Weights of a small image classifier: adamw at rate 0.00073, 19400 steps.
Rows from block 4, named by matrix and row number. Rows with one number belong to one neuron. Each number is 500 + 50 x the weight over its row's rms, rounded and kept within 0 to 999. All counts start at 0. Numbers have three digits each. After the name is the row's rms in percent of the matrix's.
# gate: MLP gate (model.blocks.4.mlp.gate.weight, 208x80), inputs 0-79
# fc1: MLP up (model.blocks.4.mlp.fc1.weight, 208x80), inputs 0-79
# fc2: MLP down (model.blocks.4.mlp.fc2.weight, 80x208, transposed), outputs 0-79
gate.136 104:458380525570467528519509438590470557409531449474544476584578533441466529481531553425446509458530555437587457480480526501532527462444511463533501495487455457430478447568546438508530466541471552450606432554466408478581539422502516484536521570
fc1.136 107:539519467640482575541445561494427474539396554384472476550492510442548551518559441530514483444491511512518551557435471515456484479454450440522446500431508490545501481464552522612507603450540439555448450483555508420426530548466512475541555452
fc2.136 124:445563440453421565553452436525477494533463492501517474424581514544474550524530444622504483448486435445583451474560535477451558487400506517458522422400499532467573471531571555512421575473492518459530453542445542480554389454536535477481538462
gate.137 097:510589547504609508441493422520556534395493510501434514519559367515460440537476534458459568534386586426444538460536566427533508456523450513487530547484508494529495465575387508536475497515466534543539598508410460533499494470534506456539493461
fc1.137 099:427561475471485523564438472503442489474527438470510490470489512574586446542585433478505602426423465482480495467528516413557549537533468461506487571451580506527563493571454533552526568547454428499556580503610487448490422500509463424475527396
fc2.137 083:479475478567514532502566534494527502501488515480479542527550541525438536560464459539397490550498507564478477557497545546581480493537427554556506388560548427491484550530515553513507515491498512531493462461470575421431400416456433380452613384
gate.138 094:488532515551512512425448421474498558427518449418466521527496545552532468477430560492510369545554464473443514420458522533451353439522510479532489548481540471528484526452490510465416559435570439555473519518451472488504531479448449403551373502
fc1.138 090:332500481421514506504499457580439485437513525454473545504562487464514501526413528608514483514495491446475620412473416519566501493453403571505555422466568511524597456585475499556497482475504494503456571494497572517483527483495531466426513523
fc2.138 090:525585515527497539554520507539508525371506515445557445567570522393391462541528487548506496425425524474490478510558439580503476501442491528481547489497513546450481426494451491493577599490558454582503465636495463551538482506417444538561467532
gate.139 096:531518517491491530356464449590527417480561506476507500507515516597447612502492538506449512488474540465515504561536481455425487544472516452575515570484518449435611490426575526491548513449531566508500524385522538380447456531540568507549490552
fc1.139 092:701577514415503504472519487441461569500471444469548524515513592484578473482466438527470498501434504532472441533441539464531448495541577496499431510523460505530544438492509512540490503519500497484375492455494483458557576562536469520639562456
fc2.139 101:516447413514503379478515532513606497482488480423545562430435575480523567421605480459510471549432460523550496516373468468514496440515559535433486524491528503530457571419439452460537456501598454515453528448494554504558437494447480519424473505
gate.140 090:495516531565501490483542560466485496523503544559444514514489515527477453470471581422489501509630551455521454548514483551417504452441509531513530492455508608475452521454438583569552434547501580466453509457448620623547405477454425453559541496
fc1.140 084:455483513487469534600461480527403538527437532446490547577520497482514447521497428538478495521529502503450461495488440495516553482430418494645595388497587567508545464424397544578487478488464544514420474489546532551616511510453490468497508555
fc2.140 084:413484502509586576437501552516585448451532528573451545484548530514429562523390609461519512536436532510442500527505488464543418493467471521539570431488425476511523586461538476457527481531451457510521462424521442439606492433394464544460513461
gate.141 104:539531492467562444540489500544444599559545452520509511500502552503477532561529508419469507458460512460577432486538536571579428511496489471538451444556469417494409415502497502418486448443473607438495514418543430552537551513569561365485483461
fc1.141 108:408532491445463466479539532588418480582513563484427471558501505462482451450495531466530496515486489463477546466481576498509622555557491479440474553561475544402531553504622473532438530462541549569428544463490465406461488437469438482392453464
fc2.141 098:530473483598539485519607579529550503511567539516442491429536423521452448519480444493497564502541561530516426479506581574446425573474436514501474512601594448477542506430468475523489393474511506500425587452466514495460467549478473512480451376
gate.142 117:467460481554452478508567504453510472527481463540521471577513557452460516480406621525489548592544529510509412460454550532494546430488564510582450414501362542541544522504504559533515506497429536438516489513490378465528455516525477373575495521
fc1.142 105:501459485529455525506430517413496453512482514510423500440589434474560489530520500452539583399565495594416565441508590593468569509474409417513454502547404499472545574518506552470426443519497501479542505439501514469500472414515447493437482421
fc2.142 117:583446518556485546491487547589427481525404548551490493484550474485461486515499431474590489419565547563482497472555509542422520576534467567604576512495530476491536457500581513556519532479487527496537419482381535421384505486498593536475503437
gate.143 097:417490594534577498546560479512500399535509547426446547573543425528531462524473556524560482616486461539565526545501494451506536536489416348551545457509422457534510458524545588429452457486481444468413489474523491465519519564508480546543457502
fc1.143 112:581534533508576465618527489544496411603572572514441460453489585580484487507526533519451439529440542484441546496544619533535509563545510435463422524439437560552568534454445555547483397484494465534492540486477496526529530531452484522421478505
fc2.143 102:527501589522488499488457504595454476450492504520515583527415521503515527511505620383554524464517486538426451586522450551412434565458493529498439539605486471433510485462471434432557421505600478524475498460501449458499463560443539556510407515
gate.144 104:517402454558432492441554432436451497495450550602562513520499537491552562492571509591469589505516434574450424513460457536604441468520533492470516496554445459557485575391595500438555527446497493572482513456554501415464473487499465492514521478
fc1.144 095:425571500493499515452558499541398505466519413521558419455405513596459474465527540488446564524484577586427493516489532509479572513502553471407525493513505434487575599539502522396551509383516482480413470454526533591515526536450527527472487473
fc2.144 107:447435538513517437504524503534506461386540519467454543549520478542567518548515543523502426526433584513503573559509498552452433434549458597484423515534449534510440540497492592408515431512549475550534406488567517470513395500521517462435628524
gate.145 098:538547458512450552509540429459466445411496465428593440376498562557498580488492571443525522410493555494555507438583499489467458475496472520489522478544503530550458415580551505529433613528417476520598466515496511418516494510506428503485572540
fc1.145 093:521550524484505460531476559476497516443501422531528430468514571502487494418492520435541475484468426612537437553556569463629466573447492512424401530431560486466478529505479456433495535478532510515386480440532606560569436529500448556483539549
fc2.145 089:463480557481537519524545505485426480483446498571519474546533542431456494511581486469419493471552447394471391566515438479513398429478576529482559522494523629514541470556566453526581591484460526473487442444543448562427514444498516533506530591
gate.146 095:536580525539432490545541542508402512551409429463453472493396608532533480420469601498483521573545579570486550448528477482429466458549481454475448450523474489507444464464392499499498561467455445451552557578469499577526511487429479510548454532
fc1.146 092:548472553521462533517484542491503604404464576523432432549574615481551491589464497517535568487492474505562489489514509413550509476495474468561469497439492484488542416406490515539481590552434531534482480460506504442535473487598514436624586565
fc2.146 083:491518507496452496481485533466568510426491578523543455574487440476542542471562443498458527564539515489495417519510489462519435518464483532563508445599568533620576385488520554528587570467466419492494493536612443509606460417548465464526492444
gate.147 103:556418578395559484498538462418486497478493452526514571480449492542565474583491521477484490434531485452490543370432546538505579519596433536521456532444458467429508508456376448423459522442485447450519519550549504524481469439417512445515508552
fc1.147 100:599508444413466518530508494559522421542615524483469525468476544524436493591524470473548482504524532519512481460449562420477416435584520386424472458580514415572536480452472520579509562595499489551468511456445525558546517457535463560556489491
fc2.147 089:515566508514446525460493517475485444445409563479538446426530486529520494553556445570487527521503545496529510439545582448561506464512527463474469493470521401561583497399550549547444551503387468451531434499402486462476524372548490383455516453
gate.148 104:552432549590509510438469474534497522493562528499593440486447415492596498454492502546474517415403534489458536568584555489568526491447454432379555480505511529476454430487467503519519504457519505523538428524444483442507596478564388475585549516
fc1.148 102:408509454530431593379533430512513509489470550510508494483504484450401431512512514575505553461471400435543483509437492518513401428427597540509498528484366552582462541513532570504547444432516462474540448480501505464453532545515456428490520517
fc2.148 103:467547559476512490497524541465502474582492463425450584491583520593520514547575390565529485463487539510532564451491584496439579503491483467448455531518571456534552485523529595530423554417483516517481446521400530475503453472481443428642496455
gate.149 090:421424485473439566468480522472530516469523481517385558539500494516418463563498555464470549540366529491542552487545484419551443489587469402426524558513494488468486503500539531557533549442544391480491584475492412551426460424477515514518500419
fc1.149 106:537496510540442478466547576424548568497468533508483466515488549484475489378570473541545482522533604584549441567500448480520526565478573462535411484497480620421477552505511411546518446479414498404581461424568451500524510549517468488456485456
fc2.149 093:488429575484554392481563491483446493487493502537559557514442465544557498482512551575466596554557523446462400548497410421555594528582464498490491511500491462436488409497494516432457444562624484581501561523542543511518502526454419501540531518
gate.150 101:473539424484534473502547517497564536451512515499451558595500638492556451450375516464474511512391513472507462527475513613468478401562459537500465576462592525537467468450548491538420505543474494411432473598473495511487462414505477482533531486
fc1.150 106:432476576507509440543549469495402536422535517502494482462447516407519488425535417508441497578462459414472428439512521472530505510486580520413533483488486446555478573448600536523509625488518494516548527426526511498477595545597450499572497436
fc2.150 099:415539456519554483549459514512522579471418442502470412483495547475515509410491409463408410523511465487468500548522526519568501434457664463539481513507428595582534487545492527548390507474545451501506473587531518567509492497469512531489467582
gate.151 106:529511469504443562376477525459507543492493480469439484520565535541431465575433469477493493485532457438535517491436409490399543514538455455577577350514537543513545514495450554414458508425492496538469465542487528476440555575516507442632508473
fc1.151 098:501488531476520570536544515556551511425553541461554517591502434457578517409456589477565528501543446463499460473533486513487544527531421456526512397499455496527462496533609518477418546549476488504499521414567447476509485565381567579458537387
fc2.151 099:559551409458470503518530531555498513485490583530512506397568500471479512436420486499512477500481521498446543478554543551568526487456455549554513428421518558469515431551566567443566504439541525502480494493429539421521407432568534497602394389
gate.152 087:547505553474495476468519543596445433496526556511455570432529447428532529454481453563499431469476516542489517504535549507442466536447482561521541549544526428405613564564544488566516582543515479510460546526420568596482583535571485547563602500
fc1.152 094:552532494533553483469561442481372491454460504528373472434471441482473453464477508524554550512615578497550564417503452632494540483446472444536522518511448393535521488531506513566512473437569517582460547509465563556467541564435468510492498499
fc2.152 089:460518518439483509481488486442469529431470469441489427414555580470465523528516534451462562494527491459530450446451441478506515491535457432456513571493467595587598521545458439441466487619443505575477544620483450515511522472506423593395514545
gate.153 100:475519418507483527443468467580448480443546517516575442454513374476556510471524522463475475443551500493545588492428483384514454513454476534471461567440414490431521490544457464536545523561489484532542648542443571575520470543542410475459469534
fc1.153 104:547505415533476482482499531583532479521488501514558598544503484516519497536449586470491485436419554446523514602421464516579495523599502540406483481559492433537443455505467547457513403408431501473499489556576534467517566497602510585535491589
fc2.153 092:478526545508495466466489452467552544488555515540472553518457488471465452445513511389512510492482493472444505345532609536585477492494570453502492503580512475417566506478432499518535343527533460525389493524554537467488589583510534520478420543
gate.154 100:496419466518539439444523459491471488467478495471511518552510470521459633407421524463456476544482541451467505441514555501488429526531459514553459497514602411560461508539455486544480550482435543487441402439589483576433486546569523586398577542
fc1.154 097:524502515429491464568565441504486519489489454554539376505540557471472502511512560414490564503489555560435571399573569481457533583365484547495407451474532512545477519555475467589437490536529478454503532572519528503529546527529474616566463498
fc2.154 101:462522441481474518516551526533515529500461549594444493438496552514489560473535554537460507457518508436520460547408433484523472544422506467479498628500530604449560474445501462590534526539470564489438622508521483517402515457430480615460407549
gate.155 103:482583522433510483482581593450471534548569654545511499481435489504423491472499479512526483507471492566471560555549510573551459565514626502428469471483528539441482438541469523435555531483537560547477516444527489562405451501591569421516478502
fc1.155 088:574512535472508545509594522487465572490518512580539406532470490453458481394461485569530468516496572354436467507483474491488423500436443537506469535497484557409522494536495475443558494566599497513523559413445560583512596449504505564488435514
fc2.155 098:579549468435437431511501603496448492528422513539473434380607505517432485515523545537463467582582456568429528534430541431539479469515410534477548543488527490450479506450524453539432474520501481433598578499439533503482519533547531493561435453
gate.156 090:570496467454555521494560569452530554552476442490483495470487506554425485466516558482486472379495474575533510635511415571509447466508439548532473525493559502377476520508459449437566514520540408485441510415522574503512461537536390534573447507
fc1.156 095:583481433479550552542531435427491486432377476506517507508470434639528467501522553449524476503501499526465492604460507460505483522525468529540580453469585427457470496593535444390507507508526597410482554526528448480499417469422529486451485465
fc2.156 092:519473493472482484525527497585512470477512609529507484543574510515417573536462429488518477460475485494582477528430540511443526443596564544524500480403526625386536498563448481404587518470489577616497530468498497512487487562441542518502502404
gate.157 093:441500386466566573526464409439365458554488491593559468565481497488531535528611472509477503519474469504533472476460434457461496524528489489453528553579481476495546544442486585500503522517556573405504440569535525452553533462482604547448502574
fc1.157 102:501444544453581493502448469419434502439501554467534546452429524451449483401428469476500519500607390611506513481455395557489512564462506537410481545612546514571511479474462544470406476444479504469559491515490521530545468496550563530527432503
fc2.157 095:540449492548537520487560564433487432503474520441490516402488460485538513511604589459567531634444492574410470411541532541496540562533465560481564549560449439543432458448421545550514490465521450520499530428463555488519464420453536499464525438
gate.158 090:476393446495512561547437513478570431512479519503566487515510502489466565526474520579395465535567508527459498454526422485637501411499464479520497528503550527449585546561481579505456550392491378537544465442562498470526428483423470458464513474
fc1.158 091:590520497507567492466520531504482483491612525424386467522496471541534500533515430457475559615491492556478514552528560403395550579438506481451403498477496419472541495453487455490525490540479567505479589550567442516508501511589430494465428429
fc2.158 088:435513414478491431548478444449493464499517417490539450535464581478590542515467579513592585525507586441507442497422500517392605532545554543446527490478453497484499459572492482498532526536470529509442577423491611471546520483522488501407540577
gate.159 103:472471427466540580503459478438589507484332449462508447443440531557414423470506463481520554506513458568467515518531488471497502482538562583530558436458493492576469462451470435550504468507510596485526517417521558532529491581598491501504403446
fc1.159 108:535538464450504508511532505468536584491463471469465430554435468513434443513470413547521503578467464520533464448537505507647533522499546471460526517494510444552586578589382524498488555448554459459417413417470380519455470480499487506581478509
fc2.159 096:552533470530532454510425450445430548397555459516538505577486483481491601454559509448475537465460504461486506512555529524518474514425565469439487617582466485543457507516350537507539530526472492450481512511496486616465449567475470643499498549
gate.160 093:442564379425518473496459432596386566506490499508505441521415452446490556474536531509539455534549575385467510419449523507550526545540479465536490586447460490486478492476443459567475583435427432480488525463498556468528529527535456559457538571
fc1.160 094:500541605539481547539506506510485533512495554471582515581546441402441469523484514433501439500559451446522563453510486434542469557593495390459576510453521630596508453501428584563429485465548454578524523521505479487495520478500491394524506489
fc2.160 091:445465601518435578566520569517547489404469551468496545497586536543548512515551476522492556527558521499574504427508567487518463537538458482453496621467453376445494451536535460515471486426528426551505563439436465572463409469454465481555451467